From a checkpoint of a small spectrogram enhancement model.
Model: 10.8M parameters, log mel input, arch unet, norm batchnorm, activation mish, widths [96, 192, 384].
Training: adamw at rate 0.004, 18000 steps.
Data: trained on notes from a synthesiser with random patches, 78125 training examples.
Rows from block 4 of a small spectrogram enhancement model, named by matrix and row number. Rows with one number belong to one channel. Each number is 128 + 24 x the weight over its row's rms, rounded and kept within 0 to 255. All counts start at 0. Numbers have three digits each.
After each channel's rows are labels from the 100 clips, of 14976, where the channel reaches its highest value: "strongest on" is what is common among them. Only what is clearly more common there than usual is listed. The data: notes from a synthesiser with random patches. In brackets: how many of the 100.
# convs0: first 3x3 conv (model.mid.0.convs.0.weight, 384x384x3x3, each kernel summed), inputs 96-191
# convs1: second 3x3 conv (model.mid.0.convs.1.weight, 384x384x3x3, transposed, each kernel summed), outputs 96-191

convs0.144:142160121106131120133125104171135161115133128106140118130157101142125131157139115120130146125102100123132121168112170114142127104123102173101101166108154149149088091149131146144106109113150154072135135122117123118128151125093124131119081180096131113114118140070091149176135113093119151103
convs1.144:147151165173070130141138140116168120172109139117122130114118203129121182120116126110127128126159132134138094102095125115145103152113142121106111132115144123111158199115116142117154115119110118157110118119147162111119140155127145123135134065138123162118100119141130100094140110090118107144
strongest on: noise (38)

convs0.244:149142127106170109145128117102146164087097126117129123116151151131161113141140095153162113117092111113149104157117121130096158080143096180103123126115150155098099119139111106139117139151142128175141160148096104114130189117111121125105109116076173126147155115116091138128118122097108164105
convs1.244:100106126104119126127111166150109107145158130130127116133109075117097136152105118113103118137156109088093143082129137128123085152131154120158132137130105094130168148102138083091147137126113106078124108119156129139155099131125119107117149118172087087120105097143137093122153139129137120170
strongest on: bass register (80); low-pass (53)

convs0.25:127143147149128146115147094115134103117140088154140106137156138107123144124122146148113123098150134149120164105125102149115114163141130142155165128090124061141173125131137141139141126107098154105117123043129141108083128144137141111168135151154124113138128123103110122086102117054125103128
convs1.25:131113120118171132122099110134104159127104096098095154122101115149115095135118151129116154125130122165151113149102191108134173104122122132116108140105149183146074108147116133108143144140142096132142160167116072103105133113141095153072098175112110116094130112133116145179151107103140145121
strongest on: gate (64); triangle (31)

convs0.369:111118114125165101076116065124124138102155127138122132105099146113085132147132117112127120092083146109142135094127125090055108129105114142129127099089109100142126143137137110092088095107158115130098085143117138135085095153108149087104158135118098117098142156105077135142085133149121076096
convs1.369:125119126127125160159138156152146152163108131095149107163146096127149082104092155134139125184169130145147063146120127147105138106127143129095087159128137177135127106126145136137169167123080134117156165103128119101108165105109084165123112136141145144153122105157162138150168124089103170144
strongest on: swell (63); tremolo (51)

convs0.50:144136159157093149130147129128153108150125063133142096147130134123097146106112141128125126155164149154113157112131137153134100153121126116148162145103143080145173136143119116147158137119086161117110139057130131152082168129145140117188114120147112140130126142107130114107157120081140142145
convs1.50:124114110107141111107093120103111117116081101085085172099096130142126127154122112120105146103116139138131120124115188095163153124100117106138116115132132164130052105154084133094115137153163090141125155177107069112138124117134117151074095152104109119085132144123117141158116100099146129099
strongest on: gate (81); triangle (36)

convs0.122:126142132145125125081097109086142112095158116129127137111105132135103132157133116145115150085140208124135143102139149129081118145096142064169157104099127127144148129149110127096105112113145111132108124146139137124128140166163139097127112149150109111141116193125088116114098136084136095124
convs1.122:119130118111165122168122102142148120130111115099116136130128108109143097110134174111130110124130130117162093193121108135120168111116126177121098151102139174156141139128133159129159140153106122114187172130132135113104168123111090167149116155108128161138142112101145116171173139101075161106
strongest on: filter wobble (55); filter: high-pass (43)

convs0.91:137134155143109135129132143169162112121133111150146124123166132098136123099131146117114135120142119135088163129121154143145099151110131152134154125078121077133174145144133106123143135110107171114146162070127151141121192138140139125184140166143107142133138121097137125134153126040115139117
convs1.91:141143122127110121112102112115115137120091109109097142094089164152118166149119104110094156084128134135121131114100175090165138142103127121121133132122146142134095149144093117088128128136151094143121128159111092112124134143158148123088105117117110120072118114129081121134122100100138107119
strongest on: gate (86); drive (54); triangle (31)

convs0.154:131083123130128128160119133137115145119112101132150130124185169109193127102097132117098116116093147133110105176197130162133137149147147097101132116146119065160146133109136127164142140154099165135141168116118133134128161129112117133142171142127146158124137164118119115152135130160076153130
convs1.154:147184125133114115119133127090140108110125126112100113110112105145101112157161104132134146114103105100095163108106108111145111151133127144148189139118118107091130141138113113112115114124146119101143118142124104120152131111154113129104101067139113122110127096112088081101108123106171078139
strongest on: gate (64)

convs0.207:144111115121151110076116081082140153107141133135133124097133151136128128139119112164134149096100175122156108088094145117089117113097121128105110077115134107124122126142126113145091141123138134143105125131123141140112156168112149108094114135118141117119144181106080164114089119074097114107
convs1.207:114128124121128149164122146151142120170105127094115127152114094111124082117119157096116104159159113120130099156115111119122138119116131154111113165120131149133132119124151118105174145148096097102167158112149112102126149108100081155137125135139104151130117098153160096149184130098103158146
strongest on: swell (78); tremolo (52); filter wobble (47)

convs0.70:149112112105163118127140120090157159083126124118133118105184153106198110126131091156165122121105135116124110133154122131119133113125105146108093113139102102104118132124126124166099136137122143174121160127120125151144175128125125124107157102101178123145160154116120154105104113104086164108
convs1.70:126151142139115135145116150121141113161121137104096121132087099122098107140134133097102119129136082110096154112104125113129111146131135146128155164117125117097140143126131088085149128149112080103140138121150109098157138094133092125119109092142082130111104079142136072103149123095165120161
strongest on: pad (62); bass register (57); oscillator: triangle (38)

convs0.339:184158131137106139090155131111118115125127130166131084124123147153129143103113148134118170099142151171145151094101179149124101113129117151134141149078180129129175115182144140150130135113108155136059145082110133117106172129134132160162077135111130115135111142095094116120134144052128114145
convs1.339:112076087082150120132090113107132108124109098093103191104109137131134147158102115123109141116137129096116129134115197117147156144110132119157109115125096118152079146143098154094133130162162112121140123194143096122125099134122128126096117161119107120092130125135139140152128103116140136123
strongest on: gate (90)

convs0.14:136101118128136172112111135155123181126111100118176142144143131120151144140098143123114123116100164135121127077153142138153078159126103057112121128145124132148143109136158107147116133117128140113197154125122142133130168130147119129152137128121134116144166159145110136139114123121089098151
convs1.14:144155115128125094194151123107168148124117177082086130044122127131125136145127129131128116119096080098135122160110119105092151124085132187111125160120126120121130145143104091097123138170148112105134107141107119090134117113095126102159113099085130135098108090107146108112124105124136142085
strongest on: triangle (64); square (33)

convs0.316:133194170146107154097153121135146109107112121100136130146149113128125132122142120137136161151162126152108132097101161116161084108117135108126118127092183136133121099167140132157099116090130150076143139111104152126129145127154123158109089183104108092113114146095144145120122115072146122132
convs1.316:152123151159112118140135132127147118162109134111115149089116203145122176111112132107122134098136131147136111133092153117155133144103119136094099132116148130125150199125107152111148119154134103162132109137145144109122109157124153099126133092127117154109110125135126118101141092101094124121
strongest on: noise (91); drive (71); gate (49)

convs0.67:099129116128166123085077067119123129113158104139121148112089122108068140157125117111106122098099151116137143104127124093047101158111110127133134119089116130136121132140146120075096085120150108115106101155126130120069100147124139086120147143137069123092115155124084113133095131147129067116
convs1.67:130111123124139142166143131144153149146106137097153099146151115123159094097103163146148122162147130135155081158115123156120153113138144142103090148114135168140128126127133155152153163127077149121160171099116139102106173111125091170138111124124158167158128117130167152146154120090078171124
strongest on: filter wobble (43)

convs0.364:112123118124066153102098139117116151121107106135188134167138117135129129127081119128107137122146191134098116107180144157119088137117157068129117123135108111115115121121146106127124158118123142125172138123103128138127138132155107134133133091147139122159112170134112149113117132150133114178
convs1.364:141170123129124087184127136124167115124132140099070127047119127112132128128135140104140092125101096108155105164128092126109152117081100182119118147134129129129136132151117113097117110174152098110132121138108117109151119118075125119178123116085128159102128104093145097124120124137139125073
strongest on: pad (59); triangle (38); square (32)

convs0.213:113142119138155140087096092107127117091174108157117138120100136127080137138114111125122110131131178122127151096140105149063099176125117085156143117099102109150144132135141112096087093108137109127109104144127138143080111150135133083145168123161111124124143170112106118124081145147128065107
convs1.213:128121111112177125163124111130144155118095121082135129145131101127148086124130168138136133132121124129157100175105142153119169100143149165123089146108143183136099121140109139136152163148104129110187172138110118095103179104144075159116089144102134145137129115108147139161160111078078169112
strongest on: pad (63); filter wobble (51)

convs0.18:128169157126111146099116125132134119101148097099128160153110101136072114119136133115115155161136158150089132101142173126152091140120123088150136111100132139160112105171141152138097088079133106075114147158121150143130151124157113130113103169117095098105080158111123142147110111101139120133
convs1.18:154140144160098113151143139111160113161107146108118132068120198140136179113131136118127136092120128130142105139090136134151133146111128145103110141099151132127153197123104158128144128151118122150141117123143146104120128152130151117145126087121146169123115106121137116098131107104090129115
strongest on: noise (63); drive (61)

convs0.196:128181144123135118129137113172136145117139107091128137134128089144125152175148148109158134151102085134132111149128122118138146110117118167125104171113175184159099099143107131132118099098135109085107123154121103122108125133107133174106104170109104097116107105103147127174113074125148131121
convs1.196:134120149161100122126130139131145094161130132140138115120118199113110175098123116122119111129151142131149090101100104124138086141096130100108102093127146117125171171109138157126134113113111128162115118097134181120118124154112160114133152104117127158129128126128127120102131131123075118116
strongest on: drive (88); noise (70); pad (54)

convs0.219:134114117129153106089107094072146143098153130129127132097149135127114137149127101162122160074093171103132133117099147120102137141103124114128129089131115081139129131141113105137091135124147137125101111141139139144125142180128150074119119130132139117122131184098087157100077127070111097102
convs1.219:117147137129137130155127130146148127155105126096114122149113110104131074105118168101123105145147120133149092165103106134130146108121129164111104153102139181129137126119139133113169141134090102115171166102133123093113164104116078165128112134127108160136129104128148097157187136078100152144
strongest on: swell (74); filter wobble (48)

convs0.151:114135126135061132103099131097116133115130123139175134158127123139131127101084116134101153114143205139092120102173148159110085138116160067155128113130119126106131121126140127129111167120115143127136141123103129141130134134173112128125122088143144126150080186127102153105122146141157133174
convs1.151:137165121123118086167131138116174079134120142096072138048123125105152129131154150104140093103093102102140115159121086130125150121102112180126117151132129125133136146146104149113126113172146106110150132137125116107158135117093115147167118117095133170113125093084143091127117121123138119091
strongest on: pad (54); harmonic FM (26)

convs0.343:150136125134129121080108099069135139110138133128132126097105126146126136138113111166120163077109181117119122100092151116096126126098133095135134102112126121105132125141109104125104152118133136116107111132132147131114141178159152095107078137160134104124119178118106157083098133056110124116
convs1.343:110125124118141125160114122157147103152113111103104137138120106102125087100135171090121096132142118128148097177124103115134155114103116169120111149110138158149137128119146152106162129149105102117172168122134123110118159116097088165153130153122102159128128103120148097166177140104091146113
strongest on: swell (83); filter wobble (47); oscillator: noise (31)

convs0.165:105121146150108139157149087115114090100142086162133087135134121096114146132125118125121112102150104129138155135154098118110127160132130151145154118122116075158145143104141132099141131127109128091151137049105129104077110144106147103146148175145113135105128113074106121120115124098134113105
convs1.165:121140142140155146099092106110101162123119094098098135135100120143121108132114129131122161139144143185149117126097178104126153102131125124119116147108148185119083098144106132111147146118133091144123153152121080102106135115150101161067093140131111109090139135146095138161155110085155138141
strongest on: echo (53); harmonic FM (30)

convs0.168:120123120128075145109091135108116137110126117147182128154132122139131124117084116133105150108142210132099122097175156159108078144121154060141127113130107124119123115124149113124113172123121139124164141117103130137124137138168112133134120098157130121156104180135108150108103140129149123178
convs1.168:133166117123123084177127130125171097127124136094070136048120122108143125125146147102139093109100099100149108164119094125118155113089105185122114150123131125137135138149109133099125117172147104108144130138116115108148136116085116136169119122085129165108129096083146095135128121125134130079
strongest on: pad (60)

convs0.303:119128127108141140148076078111122138120081132122131123123118121103157112117131084139132119173126092119123079148086126104068141068120117146112089117139159152089082110129122137116117161138096126125167180125102119106089195123136106156108104151106157120094136101158117127118126095081129159108
convs1.303:122094150142126120128128110141108115126175136164127152113114140134078158148124104114115119096116077119088186113147116089090119164129140158141183130133097065116159165114144114108123098126159107142119086135157157159130092158124161083158161099162090109102117095125101107090122144165176099143
strongest on: gate (60); noise (31)

convs0.314:134130126130069140085116132093118122127126132141185125158114121151136118112085115137092183130150195143097115116166175156107096110112171098133123110117117127098124116143128121123127173113121141134122131118108135134126134135162107136134110103143132115149100178129120151090129139112164144174
convs1.314:131139111113128091164107129133167079136139113114060161056114133110127129136140144085128094107099099101141106166129115128124157130091095179130114142131122135146136147152123148088129099171162096120145135163134119128149125130078124131168132129104110162096134094104140090139128133143143110086
strongest on: high-pass (42); narrow pulse (28)

convs0.309:079099136143176145111065088112131127127159093131115154122083109085078144156117161081102107125112109143124148112109112075041118116126066153118112129110104126117136137129138126077134089146126100106150132148148144135069126130107137082127142149139075132088137123146116106117139130122111110107
convs1.309:132126109115107122137160140146141142125076158094168066128160116127174119096124122170145128132124131120121108125123119144145129117133152109111102121135148136128089088116107124167115163115070166124125155079075101109145159122152110159119103121112177140168118129112153177134113100096097147100
strongest on: pluck (95)

convs0.203:112150122123165139120100105092144144166098118128116118142100132112148134126145122102080125117110146149180108129112114121086144100138106131083139142100210163096094131128131141123135115144141091149116143162112109101061160113128102134125111149112105141080135134140104107116134117144131105140
convs1.203:123078078058151108124144128145089100110157135122153131127146082124125143130103091154142128142132127057089121118148135127117110151108140112165100098124082080147148137112124121146126139109139147069126096128134133158139075159094141107113155149160141095158132141122140150136123136145100130119
strongest on: drive (93); gate (54); noise (52)

convs0.317:125118144133139114140120097159124139115153120104134178125095101129098116168154154103131158126101089130078135138129160037097127132095107159134108122139095134115132120140102173058132100126150096110106109188134135116139149128122130108106123158120059126071067117107117121141121095112126155116
convs1.317:137128121133076138145144139132140109151107146131154075102143174120154148091106117137124125112127135129127083128107104117148129132117140104103083126116153121127126143106127177141135131105081148155116160074125136108122170139129142174139123098122155161140126097130138147105126117101095119114
strongest on: pluck (80); noise (36)

convs0.252:124142135138064138083110134089117125126125118128170142164108114153121120115090111132114169138171194143100108117156175155111097103113180090148111109131124134114122128138120147120136178110120133126123121145097128137126116132160106126119108109142135108143076175129130157104130126125160148178
convs1.252:136137131132120092166122127125173072139137123117078147056126154104144141112147148083136091095102110116144117163129091127127149134098097173126123133126127126139153157141121167104126094170151103133138132133139137130143133140090138134188136110102124177110140106098137096125131137136117114090
strongest on: high-pass (57); harmonic FM (29)

convs0.268:116180144122128121122109098178133142102120091089136119131145098134135147159147121120139134151110105127129102140108140110127120111114120147104096166118184170146093092142120124140108121097139132075135124135091110115096136133113129180102095187095109109111116129094130142166120088109135133108
convs1.268:138120164174093126141142135132164102179131146129125135112122200124103170104130124116126112132150119131132113110103107113125096143100125122101120113126133103114170191113127148126146106130131119164126110111145180112121123150105154099150144073120123160117112116135126113084138111119105119124
strongest on: noise (82); drive (78)

convs0.346:170158166162122139110157105114159112118133106157139095136128140144125143118131148150114143112159114157106169130135143140117119135117136178152158131072170107123182126161123140133133134114113154125076123053115150119090139134125141130170097130135102116129101122081124136107129138037135125147
convs1.346:112090119111139141121090117126107132140094086103095172114110134137131128129102129117113143120144144161139102127099194094151159117103118098119092123124140163156063125138106163100136132140146105143124147176126069111114133129141126148074104175115120127090122128143118149162130092102137132118
strongest on: gate (89); drive (67)

convs0.100:114125116115073155088113150114116126147099102140178128198135136134135131119081122118104133156164187134105119124191136178131106141134167076114108134147106091126127146115146115135142155105126154117153139115097121154117129125138114136145149091150138144156139168143128141110159136178145101190
convs1.100:150164117125129090147113133124151116119140119106066140060126133120127128127131123121144095144095102119150095136131110131121141119077070155118123126141123138120125111156110108103095102174171104123111119152095110113159105109065130111154114114090138143104138122100137114115093124143152114066
strongest on: harmonic FM (25)

convs0.44:134179148139140136116109080145141141158089123096123134128121108130141140151151108119125131154117087131150095142110123112105148084100141170112112149092192182089087112162114168129126140137126103097141137163094128103074151124117120171131095142118115155093115091097134116127118106116145113108
convs1.44:118058125120149114120128126163087095121178124152146128111123146121097167106122095133119124110133110102103115110125127099100095152087133115133108076113113083145177178087133145121133112098136128134119094110150159145117089172096173102119167135150120100123119101122111134114134129142092121110
strongest on: drive (92); noise (59)

convs0.35:052087157153136155152101106117129119146157087114116159145091110063098137129113176081097074131137103154116136129127084090073111120126111147109110139138089113129160150077135130088148112151107085105158141129160145114087127122116134081117131135134062148097108121114130102112151134114136121152
convs1.35:146134113123110118114156123148131141120078140098150074120158125146158118099136107164150141127112141136135106106120127115151111106114114086105110107135157150128080085131098140157097141107096159136106153093059090102140147117139121162105093132102174129154119134107124171137096096093101131087
strongest on: pluck (96)

convs0.129:109133118125165142115111114083128146163124122132129105165097140118102133116130128112080121126129147152173117128140108103075129103139110135093149139098173131116130162132144161103135118150117109153095137158133108097090142121143118118102136147124085125106098154107084108097165139172145102165
convs1.129:122085078066130112128148132144116092113129133104137115128159077120145125115117094158161120160136132074096110105141126127140103140112120085153102097132091103145126104119118146156111140107121157080122128112115112137150100140087123138116137133140163114171134148116149151149104123120090138105
strongest on: pluck (94)

convs0.348:075101139135118132139110097147118131151165074138124164144113110108106135148110178095113086137136135148129149125160055104065117127108113146102112150114124092147159155076156128095166121122133122100143130157167136131069136120106137106142167154130099163112115132138112113146154148216125113135
convs1.348:140144103115109116108144133135136121102084142093144076119147114138154125125133084166134142139103133117123107101118124125147109107114125083113109097160146138115079078143095135154092146109106156115112146096062110093146148112138114158094090120097166124141138129100128165122086101093108127084
strongest on: pluck (97)

convs0.167:142139129132082164066126151120103136133102123133183124187128125149144123089090123126110160154160194154108118109168177187110093115131165088113111135114131111122139119164144137138136158114117156123137138120088125146102140129150103154140121095146138127166121171130122145116138134151147103191
convs1.167:136129101113128089160110141114166105118137125115068172041121145117126140140129117102139101128097098100147102142125123135129151127073086160130116122132114119131125129146118137093102099169176102126121110174119117124150098125071143104153129119089132151092151106115150115120105125157145112072
strongest on: harmonic FM (30)

convs0.92:112128116119074152093106143116111137143101107138189123188130128135133125119079118117096138139153189136108111113191139167122084136117159085121113122139112106121114130115146109127126145112120139120153138117087123147117121123141103141132141097142138141157113169146110151109136136171149100188
convs1.92:145164115124123090164122149114165105121137128103066139051126125113141125130131130110150096142102103111147102146132100141119147121083091166130118138140118130123127118159113123101108110172168104112122118153107114115165104113071128120165118112095139156110139115099151106116105127143141120072
strongest on: harmonic FM (27)

convs0.163:152151164146099134130161159138102148118134141121149168152128099170106113094103147157126179159125150149089122134121164114202137147137141095125152124176138125157143132143141153126140133085121145128095139156149139141196158138162126113102124148168112114128047153133122146136157115152131144167
convs1.163:151149126127082092129150145113140082157084164091109117074114174122148139111153133106138104079116147118141122120116106109196127128111113118142114126129134121126131155105097174111115110140115103133124137100111113113185121133111111165151133106114130165129121133082128108120115101101108104112
strongest on: resonance (45); high-pass (45)

convs0.288:113146132129125146144082078166123148117105118111133116124126092111154139122132096124115124190117095128106087143107154110085145096117132134107081152130159154114088093144127132134120161130107124094166168129106123102073177131128128170120085157117131131089131106126134123156138087105120160119
convs1.288:131111156162100119133138104132140104149159141152124154098121184130084170121146101112129113101120087122105162108124093093102099157117125146125176115128114067108162179112135143117130082124150112164120094128154163137120104152122161083166149066139109139106110097120107109074116138149147093126
strongest on: noise (91); drive (71); gate (54)

convs0.177:103129123123066145088098143105115139124110101138193135183123127132123127116084116120108142129163196137104113121177140172118094127118167082133115127127104112120119128122141116121124151114124139126153123130097123143122126129153105138126135093144138130159109171144118147110129137160154118179
convs1.177:142164121128122090170119141121169101127141129110063137048120133106135130123136138098144086130100102111150102153130088137123148122084087176124118139134125130131141135150117132101114103168159103118126125141115121118156120122074129121176126114091136167106140109093147097120115130143137119074
strongest on: harmonic FM (27)

convs0.229:101106116112080143097122142101110118142109111144155128198120132132120132112080123113106118162165184138115113135196120165117109147136171072113117128141133078132148150109150130119148150110126141110148127121114115154104108127131126130141158111153126148148115166121118128109159150201141103203
convs1.229:148143110124131100118116131117151120112128105099078152083146134126140121126126113140156110151096122128143095123129127134140134111088059123112123105149120151110107104163099144130091108152172128135104133154090115107150119106078127134128097112092155144122156143102139139113086117130145122072
strongest on: pluck (93)

convs0.238:086109107109138147087096188098116104116102077135136112185135136108161122119133130116128083121151151118146155120155091253125126152162150110126146147114097091167126122099137118147134126114122158127122163125114134138114149125146127152145145090124136119207177137167147127142113158142137133118
convs1.238:149148114128169110125107149145124176110135131109076143115085129122101146122169145121156119153132118093162115136089131172120124112132090157125127112124161147120124110144113070114111116147156107114127126159114111129142125123124126037124106145101135123138129132110145139143120116132112138104
strongest on: saw (33)

convs0.117:133135156137069100181194160126120159147145147119151147133151102155135133102111148153156159137119113137107128148122134101207138149132138115144142135193142122165153145108133153127156144107115127121093141125165130138190142140137133111132152132159128137121039122116136151138171113150117136148
convs1.117:142141124123100102099141141116111090146099158103107101088097163114135121099154125114130097100105141137140124103121098098191113108113101101141106115142135126120119131103101175101099100121104095146105146081097104108186121128109102167133128125111110150119125144085116112133111102109121100104
strongest on: narrow pulse (26)

convs0.274:105115121123158099092106063121129126108154120129122140108095143104080137152129126097109112093097141104131142093149119071044111147105111132123127113074100090136136145124132109079101088112157107142103079142126136122078077146107148079111155143114088119084135150108082120124103126159123090102
convs1.274:132119121122120167149134149159138152154108114100149097161155089142154088099093151143145145169159138151147064142126146150118139101147132115096079155132147185138117096142139146144161159121085148115146174108115108107107169109117091176120109145140155142153117105154145143158155115089108152153
strongest on: bass register (50)

convs0.341:127145134130066169080110147104112128120113107126174137175118117150130115117093114125123160149169186143105115100160171171114088110115172081139117120132115131130115116149147133119134163108121141109142130136097123136111131124168101144122119103137132112154108165136141152110128140132150133172
convs1.341:143143136148125087171127121118173094138134134113073151043116166119130155125140144087141097093099102113155116161117103123119147133089094177115133135122133125140153169142119144097120102171156098135135120143136139120134124138086145110184136110097128165101134096102134097117126130141116115083
strongest on: high-pass (49); harmonic FM (27)

convs0.255:112119107113087161096109149140120156138098101131196119185151126129149135123085132118103129129140162132121122102173135177135090140135150082099111136140103100135124121117152101145131150120123157118169146115105136136123147125149111143143137098131139133169145155148118149124129136145118108175
convs1.255:143169120129130090175121138119160136122136141099062137055115123118116133138132130117139099146103092112147104150117112129100146116079094177118119145133131130119123123153114084088109113168173097109120115156096110109149110115068127097162117114091123137095134115106140105120111116140150119072
strongest on: triangle (53); square (31)

convs0.81:092110127136099167170130129149142102151121064124135099164133142093121149119129123109128097137160125123135146138145083150134117167144127115181146143132110092170130146091139130120177127126095137102183148050138136144083147129141139110146173121150105167126147116126134107124158126125125143139
convs1.81:139164136144142111093106115108097145090112115102091110109088121145112121139140101131107149124100130163150118120109153099144133099103110115120134125123152168107080077147097100098097133119137083150101142132072084104136125108128112140073095140095109098089134150112092136143107113110165115096
strongest on: echo (79)

convs0.243:118142127130085119095109122079132120111140133144159129141102126141131125132096107138097176100146206128108118104157163147106095123102166080165135097114109129109131118138129133114105167126127127128118133136121141130139137148169120116114100120147128112144092187119114153093112151104160148148
convs1.243:127147121117137096162118121134165081141121116098078147083117122102142115113151166094134096096105109109146099184126100129127160123108108186123108150118137151145135148137120162110147114165137103120166160136134121116141159123093102161168121135104117171121131097088136089154150130115121125100
strongest on: high-pass (56)

convs0.311:129138127134083114089108119085128111117140121134145139131090122141112125138114110142111183100149207136123126100146171131094094116106160084162132093101123141121132123155123149098106153112141112135108125151125133125132120146167125110116097134142109107141078194121110135106110139097158137155
convs1.311:127133117113136103163121121133162081141120118108089142080117126103148119106142159092130095092108117105145101183125099133133161134105111177123110146112130150156148153129126169117149118164128112118169157127143133127131160141100122160170128135110127183125137101099146101158157139111097135099
strongest on: high-pass (60); resonance (38)